A small encoder-decoder image transcriber, trained from scratch.
Training: muon at rate 0.01, 20500 steps, batches of 128.
Rows from block 12 of the image encoder, named by matrix and row number. Rows with one number belong to one channel. Each number is 200 + 40 x the weight over its row's rms, rounded and kept within 0 to 999. All counts start at 0. After the name is the row's rms in percent of the matrix's.
# convs0: expand pointwise conv (encoder.blocks.12.convs.0.weight, 288x96x1x1), inputs 0-95
# convs1: depthwise 3x3 conv (encoder.blocks.12.convs.1.weight, 288x1x3x3, trained with AdamW), a 3x3 kernel
# convs2: project pointwise conv (encoder.blocks.12.convs.2.weight, 96x288x1x1, transposed), outputs 0-95
convs0.97,105,152,185,158,207,291,216,237,200,140,137,261,210,197,172,191,202,179,212,216,206,190,222,197,235,239,223,214,199,221,224,209,236,223,215,206,232,219,198,205,213,168,172,259,206,243,259,152,266,220,294,191,247,201,81,218,228,185,153,259,235,192,148,198,267,217,201,117,161,254,172,258,221,273,239,231,229,289,182,249,224,217,236,193,235,219,204,195,301,244,224,256,177,211,167,187,159
convs0.98,067,157,234,243,176,204,199,250,163,187,203,246,204,229,209,134,169,182,202,229,157,200,225,206,150,251,213,185,203,230,166,178,211,115,217,228,150,184,227,135,277,248,276,317,214,138,198,181,149,166,212,224,272,205,106,193,157,212,200,192,105,201,177,209,158,262,223,173,232,249,167,198,187,184,223,244,204,248,209,147,239,219,256,236,208,157,257,192,221,270,233,217,187,120,173,184,187
convs0.99,100,223,117,186,215,212,195,127,231,236,242,203,194,190,132,260,198,211,235,251,205,196,175,170,194,216,155,219,245,184,194,234,203,127,223,202,160,155,253,235,156,112,143,202,207,159,211,224,180,214,202,169,198,144,256,218,294,174,242,214,250,192,189,229,131,181,76,169,217,199,207,170,168,204,111,209,203,122,202,212,159,235,190,182,211,177,255,172,196,300,127,175,208,233,174,209,221
convs0.100,129,156,194,216,163,153,258,190,280,199,194,204,179,201,188,155,126,217,167,206,257,224,235,187,174,211,231,164,192,319,162,229,231,246,151,132,218,174,216,166,216,260,182,197,180,201,196,213,187,171,173,224,217,217,331,162,181,249,138,189,155,171,244,207,186,215,191,117,255,298,158,256,222,206,221,267,214,169,207,201,225,201,232,182,161,235,187,184,268,250,153,243,198,190,233,202,138
convs0.101,056,150,152,212,226,136,243,256,160,133,200,272,193,176,232,186,237,193,160,214,165,236,163,172,182,128,146,214,161,186,214,219,197,185,119,230,265,193,221,189,29,198,173,168,217,254,197,215,190,229,165,177,201,278,212,225,200,187,155,194,178,198,181,201,151,191,118,124,215,235,220,205,146,178,266,222,155,209,195,222,149,215,235,173,184,198,218,195,207,272,239,212,161,239,189,156,149
convs0.102,068,205,181,154,216,182,189,191,198,193,220,178,199,203,198,157,144,214,178,200,158,206,105,270,156,171,237,186,230,228,145,189,204,211,167,164,201,224,195,177,142,129,172,199,209,217,164,188,108,255,154,177,200,238,183,187,197,191,206,216,130,142,165,195,213,159,101,228,262,179,266,241,223,263,231,143,232,188,129,211,177,127,229,152,223,268,251,125,230,184,250,203,150,201,246,188,297
convs0.103,111,245,186,131,262,197,185,183,200,269,215,236,178,198,159,250,193,213,257,214,193,190,207,271,228,159,246,183,134,176,247,282,196,206,196,231,161,235,156,150,272,180,182,265,180,169,183,189,275,255,201,254,153,169,236,209,239,215,188,201,188,185,192,177,286,246,244,191,132,171,186,173,252,244,275,198,155,283,214,138,200,219,225,181,162,156,233,194,141,184,143,151,199,154,240,133,190
convs0.104,095,264,152,216,237,235,143,126,182,190,273,249,150,170,128,171,174,208,167,174,191,230,249,190,214,223,218,194,228,196,255,189,173,224,201,274,152,223,143,256,167,169,94,197,225,234,212,207,266,174,150,166,266,227,205,196,202,234,158,211,247,201,173,238,202,205,219,178,201,160,195,173,135,178,311,255,279,199,176,198,207,191,211,207,178,225,257,175,188,189,197,307,210,190,135,158,164
convs0.105,043,196,236,242,229,187,196,202,188,177,128,118,230,209,182,225,211,237,232,198,218,137,217,209,219,271,234,245,194,185,211,165,189,273,179,173,254,214,174,220,311,201,239,235,143,165,288,247,219,204,156,175,124,262,254,178,219,155,221,178,156,220,174,198,212,165,237,174,259,221,184,215,186,255,231,198,279,198,163,166,182,256,169,225,288,146,146,183,174,175,202,195,267,190,290,207,168
convs0.106,066,250,224,153,205,246,153,146,253,150,172,215,164,185,221,199,215,174,171,179,245,190,194,138,201,245,193,170,252,193,273,135,249,215,149,152,234,151,144,181,141,204,151,191,140,234,211,136,161,189,175,148,255,228,223,175,271,151,196,204,165,163,252,185,210,180,278,135,174,208,209,218,170,274,212,193,170,192,86,245,174,218,190,198,150,251,145,204,199,179,215,248,138,193,264,177,241
convs0.107,107,195,137,233,183,223,199,216,221,214,212,137,197,214,166,181,197,155,193,269,214,142,291,226,140,213,222,172,185,174,241,91,159,206,137,210,173,207,203,290,238,215,208,208,142,160,151,155,208,186,189,210,243,190,211,227,99,184,150,140,222,218,266,170,170,251,198,194,225,177,145,183,180,247,168,165,232,140,140,192,226,215,181,157,229,147,193,161,148,149,200,252,176,237,193,136,280
convs0.108,092,277,137,274,227,235,166,155,192,229,229,193,175,202,231,196,250,197,165,176,196,157,162,164,205,245,182,185,270,186,145,189,151,174,173,284,167,230,184,204,192,144,249,229,162,99,217,197,186,163,218,208,149,220,223,274,274,202,179,212,158,201,223,90,255,184,184,224,209,240,242,250,210,191,207,185,208,171,180,226,128,261,122,220,292,207,175,179,204,225,168,232,190,134,180,173,232
convs0.109,106,174,259,240,183,114,180,152,166,175,185,196,178,195,118,186,234,161,213,185,228,177,259,131,229,200,212,231,149,220,200,162,206,244,236,196,167,241,210,220,244,253,183,153,186,193,217,112,137,255,219,162,218,203,250,244,243,201,264,129,195,173,256,119,229,239,202,202,108,211,170,295,98,231,173,227,161,200,201,253,183,154,205,192,196,199,247,172,144,190,201,235,216,256,207,204,178
convs0.110,096,138,159,205,212,217,192,128,193,184,185,251,223,203,219,168,189,194,216,252,218,277,149,206,326,195,213,162,221,245,231,181,195,202,192,223,150,195,206,209,222,241,97,219,203,217,152,185,247,155,195,221,252,294,205,270,121,215,217,172,219,176,139,206,176,136,189,263,240,151,189,209,174,180,163,228,274,175,200,232,242,248,206,245,200,161,185,241,236,239,168,177,195,115,117,209,205
convs0.111,090,204,180,182,182,267,153,227,203,170,209,141,215,204,231,268,162,291,231,153,168,152,154,194,191,179,179,222,119,154,221,137,215,253,216,212,241,168,178,176,272,194,239,156,171,224,247,166,240,258,211,193,227,200,102,231,217,110,220,196,170,234,177,240,179,144,218,245,143,280,289,188,213,238,200,206,158,244,222,238,229,160,194,146,230,204,159,285,184,168,246,210,193,162,198,216,176
convs0.112,072,206,137,239,192,222,292,177,220,191,278,248,204,196,208,131,216,205,197,155,256,171,278,163,318,190,107,161,150,176,147,295,194,211,201,291,201,152,192,268,196,142,140,267,243,152,184,171,148,222,207,213,231,211,171,201,229,177,202,223,214,134,167,160,156,184,213,187,170,149,225,206,214,205,249,211,232,195,196,226,217,198,202,270,166,194,190,216,215,199,235,186,170,208,265,181,185
convs1.97,072,207,184,221,131,206,275,242,222,230
convs1.98,103,247,206,208,109,213,252,176,190,212
convs1.99,117,227,195,218,204,142,287,219,223,238
convs1.100,101,208,156,188,200,109,223,204,258,203
convs1.101,095,140,197,209,180,120,233,224,159,225
convs1.102,129,207,235,222,139,218,206,196,117,159
convs1.103,079,204,177,237,177,206,134,175,280,220
convs1.104,120,197,100,217,223,159,213,202,158,202
convs1.105,131,209,208,169,120,213,228,125,205,212
convs1.106,120,202,188,209,205,126,231,192,216,114
convs1.107,098,185,160,191,184,274,198,208,124,230
convs1.108,114,193,220,214,178,122,252,135,196,220
convs1.109,098,237,206,229,196,216,181,165,302,203
convs1.110,084,244,192,246,221,141,222,241,149,241
convs1.111,105,115,250,184,161,181,244,224,205,199
convs1.112,116,203,241,182,149,162,115,213,230,211
convs2.97,079,186,176,218,138,217,191,189,185,231,201,212,163,204,170,209,260,181,175,238,143,173,194,247,191,224,235,190,235,197,173,156,188,299,187,194,198,163,214,178,224,218,190,238,169,182,193,196,167,244,216,162,225,192,302,234,156,201,142,182,161,190,203,118,208,202,243,138,264,211,168,166,304,205,260,214,315,177,117,164,200,164,254,242,227,173,205,149,206,231,196,176,303,197,230,114,211
convs2.98,057,238,189,161,153,222,208,235,222,236,250,162,239,170,199,193,156,255,184,225,216,162,246,200,218,224,205,159,230,321,234,189,179,242,112,224,179,216,219,178,247,156,159,113,227,225,236,160,237,230,194,265,199,222,254,228,213,213,248,245,190,173,209,171,91,221,207,204,206,181,147,138,257,268,229,162,237,259,202,279,124,189,246,208,180,195,273,233,220,223,195,187,242,213,177,207,259
convs2.99,097,201,223,210,188,231,198,178,197,208,225,252,233,246,193,179,143,199,178,214,177,204,211,193,262,109,249,177,218,144,211,225,162,271,275,248,206,281,242,202,238,240,224,156,226,186,260,265,215,146,287,216,126,261,210,160,184,155,206,194,262,171,148,141,163,209,188,260,236,160,300,224,182,138,161,209,127,244,192,188,180,220,218,178,150,255,175,238,201,209,213,185,127,206,213,159,197
convs2.100,122,268,193,225,142,219,249,143,168,164,204,240,160,193,147,220,212,232,232,198,161,208,162,98,189,243,220,259,315,193,209,160,237,190,219,270,244,183,200,234,172,248,142,220,193,189,235,187,211,197,241,306,189,146,200,201,190,184,218,243,250,216,170,202,250,183,248,134,193,274,223,114,230,196,175,147,196,163,219,150,219,181,232,165,145,210,189,174,152,148,199,151,247,233,242,226,240
convs2.101,053,262,258,126,221,194,175,204,210,206,243,137,259,126,177,201,176,166,182,185,178,249,235,221,250,235,184,204,255,174,195,173,225,180,236,221,298,171,210,225,241,239,199,184,208,266,212,180,195,177,207,186,200,292,236,244,180,274,156,231,210,247,203,213,231,222,134,192,145,184,151,173,285,204,122,255,172,256,190,258,204,199,259,202,146,198,176,192,124,149,211,133,221,173,149,151,234
convs2.102,069,221,145,174,241,159,225,226,159,176,225,204,193,210,156,219,258,195,178,241,241,219,205,228,220,202,162,214,146,267,155,196,161,301,175,201,238,172,201,113,225,195,178,208,158,198,196,127,244,190,234,212,259,193,271,215,117,221,138,190,225,121,271,231,237,179,180,191,217,241,189,210,158,218,152,278,190,226,163,201,208,115,192,152,160,131,220,196,208,182,106,211,222,126,227,159,159
convs2.103,103,123,167,200,203,160,177,170,149,229,230,233,218,193,245,226,143,165,180,190,183,210,170,213,179,269,167,190,161,162,182,206,214,198,232,193,241,191,112,195,189,245,172,131,229,123,168,301,162,169,179,280,197,249,213,123,232,244,202,203,207,228,129,201,226,240,150,255,142,172,158,225,258,156,232,168,184,220,150,231,216,251,213,219,233,187,278,211,214,240,254,119,281,213,191,228,220
convs2.104,069,197,135,138,194,211,211,169,161,198,193,259,197,221,203,183,258,207,196,238,191,242,218,165,246,255,193,186,237,155,284,177,151,211,121,189,136,228,184,176,273,221,108,126,161,197,175,200,142,202,198,139,261,148,235,208,130,217,144,251,157,152,173,155,177,245,209,205,273,263,96,181,142,144,223,203,185,210,174,195,180,178,237,178,183,212,194,199,180,203,232,209,172,137,173,176,146
convs2.105,039,138,88,157,253,194,145,161,110,134,236,254,233,240,188,185,216,218,243,250,192,209,200,227,202,217,164,238,214,189,185,189,275,153,227,254,197,224,157,159,177,209,186,238,161,175,214,251,150,173,252,197,218,196,196,188,235,217,207,114,209,246,202,198,155,209,175,234,226,223,176,189,191,206,257,259,185,130,201,149,229,271,194,156,202,149,207,192,127,264,172,191,243,210,151,91,176
convs2.106,064,195,198,230,154,201,188,292,178,140,252,226,196,143,236,227,201,183,223,207,177,165,185,146,181,227,186,175,139,162,248,152,258,192,213,183,242,222,161,250,136,226,260,144,204,126,180,177,223,249,212,184,170,234,247,133,252,218,170,192,192,280,238,209,119,274,200,192,179,164,231,158,192,221,148,198,135,262,237,139,129,253,228,175,155,211,167,138,226,199,226,206,232,151,208,238,135
convs2.107,095,202,209,184,184,174,203,280,159,196,210,181,190,189,254,202,243,157,252,175,185,207,201,285,243,126,127,247,219,158,180,193,231,240,203,136,234,248,206,243,198,180,149,256,167,270,150,224,195,192,232,198,245,263,292,137,188,198,202,178,195,262,206,192,155,203,271,133,219,192,173,160,164,201,169,188,142,198,169,196,188,114,137,165,152,169,201,146,224,162,114,236,230,255,205,189,247
convs2.108,086,253,173,295,201,245,193,182,188,214,228,146,233,193,209,261,199,187,205,189,182,147,180,245,267,148,169,218,254,69,231,251,253,272,202,156,147,306,152,166,226,152,209,217,161,200,227,166,252,210,236,197,215,224,245,191,184,123,188,198,142,161,258,206,175,193,157,208,235,198,185,192,208,209,254,182,208,224,132,256,171,228,273,212,202,205,203,212,198,198,220,160,166,254,180,205,122
convs2.109,113,170,270,207,209,179,234,219,282,209,292,186,114,189,194,220,209,232,236,191,196,205,173,114,208,171,259,199,303,164,188,181,179,157,221,200,255,221,217,173,168,173,188,180,142,110,195,251,279,212,183,197,177,168,202,218,148,150,188,247,232,185,218,235,154,166,215,110,267,208,223,230,248,234,233,111,234,146,220,217,213,206,194,182,216,198,155,213,142,191,243,183,153,178,206,272,226
convs2.110,110,132,163,238,202,249,212,149,197,238,198,285,177,166,188,233,214,127,195,149,182,190,119,282,233,177,221,193,241,264,191,226,181,139,225,132,212,146,209,133,184,274,183,236,227,160,198,199,260,222,254,139,227,189,120,255,155,207,237,244,188,230,155,196,170,219,151,253,206,192,237,198,256,239,254,172,216,181,187,192,186,188,262,222,214,157,247,171,124,237,178,229,259,254,225,183,200
convs2.111,090,213,141,192,179,157,217,160,228,153,188,242,196,219,226,205,238,163,195,218,162,233,280,156,259,205,215,154,141,192,203,218,118,171,279,175,197,190,291,145,129,236,158,249,209,167,229,193,149,228,201,209,250,174,166,170,242,210,213,169,212,262,166,175,167,178,212,150,226,233,181,165,177,160,273,108,245,246,155,235,250,121,200,221,205,249,202,250,282,247,241,195,224,142,206,181,176
convs2.112,069,198,213,226,201,220,170,110,195,206,143,209,175,235,175,132,206,284,203,218,194,234,209,132,193,241,207,186,155,215,109,206,246,262,232,243,178,184,168,190,204,220,255,193,184,241,214,201,217,236,243,178,168,207,229,242,249,216,227,302,223,154,236,325,143,244,192,214,228,207,180,287,270,171,257,227,158,146,220,235,231,165,196,204,226,117,161,231,188,228,240,233,244,212,195,165,223